Weights of a small sound classifier: log mel input.
Rows from block 4 of a small sound classifier, named by matrix and row number. Each number is 128 + 32 x the weight over its row's rms, rounded and kept within 0 to 255. All counts start at 0. Numbers have three digits each.
After each channel's rows are labels from the 100 clips, of 14976, where the channel reaches its highest value: "strongest on" is what is common among them; "lies over" is the class under the peak. Only what is clearly more common there than usual is listed. The data: synthesised sound scenes: up to three everyday sounds over a background. In brackets: how many of the 100, against the usual share in percent.
# c30: last pointwise conv (model.blocks.4.c3.0.weight, 320x320x1), inputs 107-213

c30.250:071133152112099219134111071144098109110139162157123132148162069115103169179105123129145173120130204121125134103074135136142122179079067104145153122068133186099134141169118086114108159133121164089100112135101122188110076181119166115109160137108149148123136182151080144190063050157122115140106184097153187132096142123056111
strongest on: mooing (37 vs 5.1)
lies over: mooing (35 vs 1.6)

c30.85:090099131154067175106128150161147151117108086112100142120074116145129103092110166092147113126125185123097100068147122161114217152128132114078128114108171095117155156103255124129109112088125169140150134096195134105167156136174102094182077141096140129133145102127137132182144116177111151121128139114118130153106113187182144
strongest on: siren (44 vs 5.6); sawing (27 vs 5.1); first sound: siren (25 vs 2.7)
lies over: siren (43 vs 2.4)

c30.256:149082121089137131079131094125160130090104127118166124082149165131140143160132156144115118134147130092123108108113080143143120130147158145114169133143134135098138127103089152171180125086164132174142059127105081133121090194088157111121174069145084154170056209181105143100163124076107067096054172184159159155077159129144124
strongest on: frog croaking (34 vs 5.5); sawing (30 vs 5.1)
lies over: frog croaking (34 vs 1.2); sawing (25 vs 1.9)

c30.83:123092132177155115141112184120121110131150166099055139177154148086183095137111073105176111116081140192166141119159109101131154093086141092120170133154148119191137088134116168115133159154177176141154123100071149159118109167080176096212122156140156061091117150127159089074194058106114085153179188096122109105100075096069139
strongest on: door slam (79 vs 5.4); first sound: door slam (44 vs 2.8)
lies over: door slam (66 vs 0.2)

c30.295:136153135140148159147092168128142118134117108129054158081109076127105123169157061101127108151100119133137147131102108136124122134148088152214138099120132165120151102137124150180183179141078170167119105155144086118126132111110165085155166092110098104116122095105112081148101067133134148187141099173137142140135088105105097
strongest on: number of sounds: 1 (76 vs 32.8); background: none (62 vs 22.6); car passing (30 vs 5.2); first sound: car passing (28 vs 2.5)
lies over: car passing (30 vs 1.6)

c30.298:180126128136132123156096121137121123113121136119103139133138153050114154105052092100129123176123115135133111135131076089135074155183116170136164135114107183090119191089133121086118194135144139082130123172154139128109057102096183084061151083129142161106145143144116089193089094122130120064099126196139122084217091089117148
strongest on: doorbell (35 vs 4.8); typing (28 vs 5.5); mooing (25 vs 5.1)
lies over: doorbell (32 vs 1.6)

c30.287:180117135143164156161156153098147090098137162120176087154078123150190130113155139145098083096141127165122123125071094099115114186140179078173139168098123135176123067114132129104164095142116217141153138150159058127165101161131142142142147150158128058089110081095093169107157188124134143140094102128126102114160075129125106
strongest on: door slam (71 vs 5.4); first sound: door slam (42 vs 2.8); laser zap (28 vs 5.6)
lies over: door slam (59 vs 0.2); laser zap (28 vs 0.9)

c30.278:133141105143175121147093127189130129131130048144134086118112129123193087157147127135108090168171154128165084119078076168091150075165151163088108103125104210123084113097132113158129158106124159060104106127167155113075164100101066082132155114112099114156128134118179149129190094154134125125092155142039126110158122113152150
strongest on: number of sounds: 3 (62 vs 33.2); laser zap (57 vs 5.6); first sound: laser zap (31 vs 2.8)
lies over: laser zap (48 vs 0.9)

c30.294:173179080109057149094139133094158125129123126129136155123110107184132108090131155120153125138143178117099155131121185141186136113146136102113146096129149106074092063105155123137224119111122135158172108160148103104145107136068155112093103114107159153112111093146137153108154108163137137163066177154129181081143164119116095
strongest on: sawing (80 vs 5.1); first sound: sawing (40 vs 2.4)
lies over: sawing (79 vs 1.9)

c30.275:068102113082054175149098097082148123166157080082117126123139102147145116186196069118105138169167093100161137114120100151106113113091069081126123116121136108073170105143116161049121105113117125105094155159120152080145109084206147115116144127149076168142157061128143192092097116178160142106138090052185187160083174083126105
strongest on: spray hiss (40 vs 5.7)
lies over: spray hiss (34 vs 1.3)

c30.132:215100151149126094137157109106153094131179164121132121105130129198146125168133088054112133128145055148129104143197084129168134127196138133154124108045169110142148112064146092124137176146102104111112138089128062102187134135118125174119135153130111076151113115131071145135101162146104142165138100106170072093095125102095162
strongest on: crying baby (28 vs 5)
lies over: crying baby (27 vs 1.8)

c30.319:124157147112098186119087139136110141132127127112048136116135134123144149132063160130150159071087129122165157182109111162120211092123165122110105104190118087084097133076145103172140146147159149136154120079183121123125118124131166132126166124103175122092097121116151125143160148127143120097138076100105113102171130112052129
strongest on: sawing (69 vs 5.1); first sound: sawing (39 vs 2.4)
lies over: sawing (67 vs 1.9)

c30.232:103183100173075120112093118124066108154076140115167176111152153105162074127110152167114112177123159119129121168170125103092121114106135099126160112155070143113152123126113106110113132039063163112165136160138081173142105118090131101213112117117105122101066142128083167140083112160133156118095148149183139135128217148123104
strongest on: background: none (54 vs 22.6); meowing (27 vs 5.1)
lies over: meowing (26 vs 1.3)

c30.148:148163139144156121124179139133173108149140110093083143098108130093141137111146106122117125121132122137155153150128129158103194095154130109139082119127085144092091135038123174137066167139182146111106144149143130136125106164148073110158092183107113106087113173147214123116233080123140125191177151121115071149133109100095131
strongest on: door slam (74 vs 5.4); first sound: door slam (49 vs 2.8); laser zap (25 vs 5.6)
lies over: door slam (69 vs 0.2)

c30.314:138102110131104069118150155122115154108107123137117115127082133134172122117137114154128119149200120147076160132063092099103156181151203096136180158120141114115122165072124127079131107154098101105187177176085091081154159169096098129126127143130063148142114113105158148168181113135119185117123132172079148143124154164152154
strongest on: door slam (42 vs 5.4)
lies over: door slam (27 vs 0.2)

c30.92:136090153150175113147144119146087089150114100201116074117152135126083152131116143136097170113080130109140119110178085106119135155107178147138135121073096147145139117113141111101093160201164195106124165070164009167136121187120158130152161161134055173102138159114153132102116056124191190148107109132208134163096077113163115
strongest on: laser zap (58 vs 5.6); door slam (42 vs 5.4)
lies over: laser zap (57 vs 0.9); door slam (38 vs 0.2)

c30.109:163099157103151128124079150136106071150147116133126120142131122107105123125151148159171150100210200137131128134103128156082161170111180125117195133154063102116094156124156109143158140135106141081206172172100119136119139117169085127091191105064093119125119153113144089162119112249099077144153113142167173140124096122102152
strongest on: sawing (59 vs 5.1); muffled (low-pass) (34 vs 12.1); first sound: sawing (29 vs 2.4); siren (25 vs 5.6)
lies over: sawing (57 vs 1.9)

c30.188:250153128096149134125142128091151198123102120184162138158166149128080120115171174147146156107161125145137136123179112110144071134158128131126181148108163135124094118138112112160182135141138117137146136163127176150119117171092080118102127171100148148087136130117102151108143177144141189166097143065114074109075119138119124
strongest on: sawing (66 vs 5.1); first sound: sawing (35 vs 2.4)
lies over: sawing (64 vs 1.9)

c30.72:169137108117154099106076219125118107048111138187148163101119124077145178157161171153083180051121098178119068164132122125111117162173173080204167185059130151067172083133094155082135134138104073173072096150153079059148139065183145109093100116099127097082164134098128147142087134132130135116091174136117061110115073096152123
strongest on: siren (29 vs 5.6); crying baby (25 vs 5)
lies over: siren (27 vs 2.4); crying baby (25 vs 1.8)

c30.205:133075136068111053141119072139144205180126108148154130134170144124127117161078212107077098151125087100121111139124089125142176092091095133141203073095099171114138086105217126110122121089064112153120113179147122096088121130146147133177166086117119149093161125088141098192131168125086149121132101091148180129112095145074133
strongest on: number of sounds: 3 (62 vs 33.2); bird chirping (52 vs 5.4)
lies over: bird chirping (50 vs 0.7)

c30.222:166148116123179123104173132128115183110141127158120137101176102134078167123181105112153089095095131111067153148119153133138130129108088178078103131111118116112108121128154095176154103156152134166105070121181118210121137114119147124108137090086119107107150129118123198074120156135102078141166108119074107073162085146130144
strongest on: number of sounds: 1 (85 vs 32.8); background: none (74 vs 22.6); coughing (25 vs 5.4)
lies over: coughing (25 vs 0.7)

c30.43:094126104103078113115144121163130102167164194141164190140139155093129169144130179167137123089100137143152103154141131135153141106161142160146069129097144145151156077093157134169125156172115105104123127117130122163090176111124104084127104132112137151111107146190055147114105100151134141130215128161163127144176103104155101
strongest on: number of sounds: 1 (63 vs 32.8); background: none (58 vs 22.6); fly buzzing (37 vs 5)
lies over: fly buzzing (37 vs 1.9)

c30.306:100094179153143067140099092142131184083133126142101167120135094105149190133147113204148177132155103137078146157121172136133120158167157150125165183169141132085148092156182073111114103107087145133138157072136136104123093170114121115084193157119132155106112068105088155096115081139119091150121140137150110084080090116096155
strongest on: door slam (97 vs 5.4); first sound: door slam (71 vs 2.8)
lies over: door slam (94 vs 0.2)

c30.53:170163148147090145067080122085120116107160148170097134094136138107121151087186185188095147059122102119085132138108115076183116145111115111145095096201127066111183101125149175108152201102112138110179170159150075166149158202067140169077166104136133162131127120157238129128104120029110108139122125131093139105110138160169142
strongest on: laser zap (70 vs 5.6); first sound: laser zap (55 vs 2.8); background: none (55 vs 22.6)
lies over: laser zap (70 vs 0.9)

c30.175:144112131118143125141113126157093166113142180168161094122135141111175134194145124121111154118109179110114125074070069138163184171141123110052157101199196155124153113128106159128139106161144176133139138146099098156050100076110128076088143103079111079077082135156147146212151146139112097153075125133141121117115098144187111
strongest on: laser zap (30 vs 5.6)
lies over: laser zap (25 vs 0.9)

c30.211:097096113165112153141150105163154141206084138058112153116121156188105099085189180115132147161152182094099104081144151125101085127101120165141165162153127151129116136135084149149190107122132102130143128140112156151105142149134150102134172123136121173119151067130145133156101088101064131134152137133124166167125131094148141
strongest on: water drop (59 vs 5.3); background: none (56 vs 22.6); first sound: water drop (43 vs 2.5)
lies over: water drop (56 vs 0.4)

c30.123:114077098117163127149158088129222143101126092118192157152136170081155147101106091107115194126093092068104127132107127135175151146108111105176118125169148126100102139099164093101133141093155112125137198148148160092115093110119161094077156131065135119115211101162110124151110102176127114118097071117108144155105109082179175
strongest on: coin spinning (55 vs 5); first sound: coin spinning (36 vs 2.4); bird chirping (28 vs 5.4)
lies over: coin spinning (53 vs 1.5); bird chirping (25 vs 0.7)

c30.20:080121138087135136106170073119167148123193158153110133121173124156133221120153112124149098150098161122065155154089134109149162101131172144133100119142146117128181154091117151134121090172196116079178094148105189094096118185104070147094153161112197138141131103131157127153132133153134113130102083183184165073116093141108087
strongest on: coin spinning (35 vs 5); bird chirping (31 vs 5.4)
lies over: coin spinning (28 vs 1.5)

c30.233:080166150166132085107136129170131133100126087108125155064132134118180068115146212152091140109105124177125123145122110135085135081159114168123082107077156183114156099129157098107065141155144104154097187114146117181101086138127127142179161137103098128176099165171114094141095159139144154129168155170082135172151120095169142
strongest on: siren (36 vs 5.6)
lies over: siren (32 vs 2.4)

c30.27:140115159142111167154134066143104067143138155149090134128174197192111152192165132075171070129179091110086128154133158090163148177148090129147071160109119140114083117122097151205091063079088099142120115119085189212105165193159114150126126121117221161121176120118098143130117122093163126138148089154178118117150090134086153
strongest on: mooing (43 vs 5.1)
lies over: mooing (33 vs 1.6)

c30.192:097170117178105106098143062155122137142185099114086100179087119143135125100126109113131158104146140170082131093166139170145143128133128155145084199148114154091100120144099094115104127086205203145107133139097117112133092136076127149197125159116153145112092139128154186125120132160040145171163100041129149071116102156179121
strongest on: door slam (88 vs 5.4); first sound: door slam (54 vs 2.8)
lies over: door slam (83 vs 0.2)

c30.198:178138148098151133159126032141119167119166145148086133097200123195190118188162100081106111128119186146160127119138102127209125129152137144147127148105118105154081087109124107140116138153097117138115092206128079100092093154142145118184115123160125171096111170084079146075144121144130183177152166095086129096169107132060098
strongest on: siren (28 vs 5.6)
lies over: siren (28 vs 2.4)

c30.271:066115073099152076095168116109150137165103099055144143112185164113117156110140118097119145118110174153143139109065143170124139122128155082126154181131164121147178121111137154177129118137123154179152121165181100118145182122083180152102154170094110123143191155111108117095195178100132132178180167173112143154119147106125139
strongest on: laser zap (74 vs 5.6); first sound: laser zap (46 vs 2.8)
lies over: laser zap (45 vs 0.9)

c30.169:127133157134090076136144049121159156118114138222094132109120114137188131143163112190157127165098093203187107121104142119118136154100140144166150171126136105074086176103091121156221152104140137079142116128063085131102110156076112152164142122153177110087111114136142091106107201065150120134139131167102111111174134089134104
strongest on: hammering (38 vs 5.3); siren (31 vs 5.6)
lies over: hammering (37 vs 0.7); siren (31 vs 2.4)

c30.88:123139121192138140137117137093144092092117082112174142135053143166144138119134189081130143139147134118114144099096171093153129134132172078104128163179105094117095070088085113125205084085126146102150189157122126147143108186168104136091121169159113106123146140188119178129081139120140174074087095094136095114066125134105162
strongest on: door slam (96 vs 5.4); first sound: door slam (55 vs 2.8)
lies over: door slam (90 vs 0.2)

c30.73:122113101080131126161109140130157116092170161075128145122094067094183162137159174131156094081113135139121137255104120080095173197125134161090130114140067164101173105079101097124120147179097138154112101117141105162148141123112163072134097119166156066088134062188120075106117157135071083154160090157135085082128115101121129
strongest on: number of sounds: 1 (71 vs 32.8); background: none (57 vs 22.6); glass breaking (53 vs 4.9); first sound: glass breaking (41 vs 2.3)
lies over: glass breaking (53 vs 0.7)

c30.235:155141133107192117131170202163127124140128160139107095078090136111090113078137146153114094161148149105115093115145143134126163127166080131123118122105112158069151136104140144159136154121118082090157105158130137187158111124100128133095145150151118210094167179117074109203085047146079087107158076067172084122088117185139109
strongest on: number of sounds: 1 (60 vs 32.8); meowing (33 vs 5.1); first sound: meowing (25 vs 2.6)
lies over: meowing (29 vs 1.3)

c30.206:094123164145150145101060098132199099124111130106165142170127123159101139101166088187165117173177138110182140111086072153127116103153175180127140145088151112161091118088118093154098185129133082186086162153168123134131101186098106108093151124121102115090168178100168153094118184115155188191114115129129050102100099131139168
strongest on: laughter (30 vs 5.6)
lies over: laughter (28 vs 1.3)

c30.155:129128178206153144099121100085088086088134140149104139061142139139129103078090123099146134177098150133143106107102150150139116112110170138124147100146145141180131080128119195148110160103086171112047172139117157124115088120105074144101103147177155116104134106126162097111159191130137141162133077136146010157178160109118125
strongest on: laser zap (46 vs 5.6); first sound: laser zap (33 vs 2.8); door slam (32 vs 5.4)
lies over: laser zap (35 vs 0.9)

c30.181:097144157147127166145132112141121135113113162144138144159101090108179115088119093088125158120131122101136146107128148098131089126154183159139049156094084051124117119135133151095105156105078115035106157064136199188146083136162147129108121136134109106137126180109155141140124066174105104161157119140123094121100096123163098
strongest on: background: none (76 vs 22.6); number of sounds: 1 (63 vs 32.8); door slam (46 vs 5.4); first sound: door slam (41 vs 2.8)
lies over: door slam (45 vs 0.2)

c30.153:051147120043131106096112083106165114138112203154116151131149124030106142132140170137100073141093087153118156148127175123153129081113106161143112144130112082156138134121106081125140124064193082083181133159119137137203164108206123112108142091131085169207124180101094113172095137111143134146135130149090170145114142117165133
strongest on: hammering (45 vs 5.3)
lies over: hammering (37 vs 0.7)

c30.121:164163163122100163154148164084100151081090136167152192055154110121076103110139130095110190130141131134155088122172152122088154133154158108077116111054149084101139105123138185083239122100074128174182144147130111123093106149120181095120138146100129146174147148110218183125102109107112126126090155114129142133098162080101098
strongest on: sawing (74 vs 5.1); first sound: sawing (41 vs 2.4)
lies over: sawing (73 vs 1.9)

c30.289:125185069127108167100064128082125094122145145141162168166079151076100188136128090136116100142155102091126032112141092160138122130071115184142142106133142159130147127151126156124102072176193123089095147154129150161191172168140068134127155149149176134180118108116088117143108201135136149144135089140139176131092098173173106
strongest on: speech (53 vs 5.2); first sound: speech (33 vs 2.6)
lies over: speech (46 vs 1.2)

c30.174:134153159059078140169172155138197109114126139094155197102092134111093101123135116128168153105086109110144133142111171146098153111183142177067071183195125099128165141109117094124083110131107161089091126127143158112143032142068087100086152153115096113147126081113168144110093110117092117151124123169085150098095125132120129
strongest on: bird chirping (39 vs 5.4); crickets (29 vs 6)
lies over: bird chirping (30 vs 0.7)

c30.139:142112136143084140148076138085107109119134153142179162155123122164100135177096073127118175129160116135147130116154137060113143148065194080140145091148109095089077133174169179140199110104111081085133162158164083117155161137106172072091117118144092097073114120098102119188196154196124106148091075164057111105140077096217141
strongest on: water drop (50 vs 5.3)
lies over: water drop (33 vs 0.4)

c30.180:178146125065124156122047092156118140202111095142076174156126121107142143132066143094118141220125151213190173121089136105141122123156079079112154096144110140127136142088139125115080106102115173155141180174086152149133107188174086122140143158133091111107156141121145093082093154122171113118092071162108155130076152141158112
strongest on: number of sounds: 3 (62 vs 33.2); howling (35 vs 5.2)
lies over: howling (28 vs 1.9)

c30.221:176122091080152114179126157086129137110086167143137147063137142123119145063157134081150114114122155161099092124113124122108122123187112124098196131090116101145163117150100159078125130151175104140152127137176102172143132136112142154128143171167125140107073146102119141156116153056133106113092101099145104119173116102165129
strongest on: bird chirping (30 vs 5.4); water drop (27 vs 5.3)
lies over: bird chirping (29 vs 0.7)

c30.59:141169097114107095124122100135121122106112131160099167093135097144172177157169120164122097095154069168107129157129164134139146123184156055078141096131178124123091161169124155104150057099134101173179139122147157176120074140116123128121153131130119151106120091093145127113168081066132157152169141165141157083149141102112160
strongest on: water drop (83 vs 5.3); background: none (72 vs 22.6); first sound: water drop (59 vs 2.5)
lies over: water drop (79 vs 0.4)

c30.118:151101131111140119117117168132159101117124148109145084076123123175142083145155170096104154192093151124147087100181120182079130111065139119068082130079166115126089117211167132186104084176123076142120197120171119138181118103124082121181124112110106106109191096166120091086093149152109129192112184137184154153117084169130144
strongest on: siren (67 vs 5.6); first sound: siren (40 vs 2.7)
lies over: siren (67 vs 2.4)

c30.62:106135156163063154144153109184129152124123103149151093094148121142103156128118084121117112152078155146100115169215121174165145104130090150158147100151151197112115149147118140150040103106174149149102128099201060115119064155144062102103143117166092112132158087220137138127151180174091165091112146118153132194141085121066107
strongest on: siren (41 vs 5.6)
lies over: siren (41 vs 2.4)

c30.171:124180130158069123140154165079092092061119117064135137110153112133138153156172124110132200104098153103077126086129163080141185158165159103143128109114123133089145175081145153177129053103141079107143161091133132155120142140160095176121102120088131148121172085148028123147124182079128106115072127085130082127167118125138096
strongest on: water drop (49 vs 5.3); first sound: water drop (28 vs 2.5)
lies over: water drop (40 vs 0.4)

c30.138:103119098117124116169120135123118110145147130110124132080128094060140110171111106084116134181111127132102106094068164173130138131069104155110096095065144112094094156109137106112197176164156180133187104169158079140065127141072103091147169170126160073127010111172118113117075127143119143122128153121124104131124162118153111
strongest on: water drop (49 vs 5.3); sawing (39 vs 5.1); first sound: water drop (28 vs 2.5)
lies over: sawing (35 vs 1.9)

c30.33:145138144131142088131127059195118108092100172117127083091171185134137124124110120047134100080078125148139194152170152120149133101119140132140075151104165120137137088146126081161172139124123131153145123120076164089066052097132096215131145166127137188147172168196129108110060147083103174117148123154124157145080156112123108
strongest on: background: none (46 vs 22.6); hammering (25 vs 5.3)
lies over: hammering (25 vs 0.7)

c30.179:085123195201156110099149108097109198115127137152120170126201122147129170068134047154137152100076170113094140129141118135110071190128156120106148156104122141146106164163122091176125136107199118104117120134142121095175119187113148174087105088090107125142162097098129102103088191150120147170126165160116133193110071129169146
strongest on: siren (92 vs 5.6); first sound: siren (51 vs 2.7)
lies over: siren (92 vs 2.4)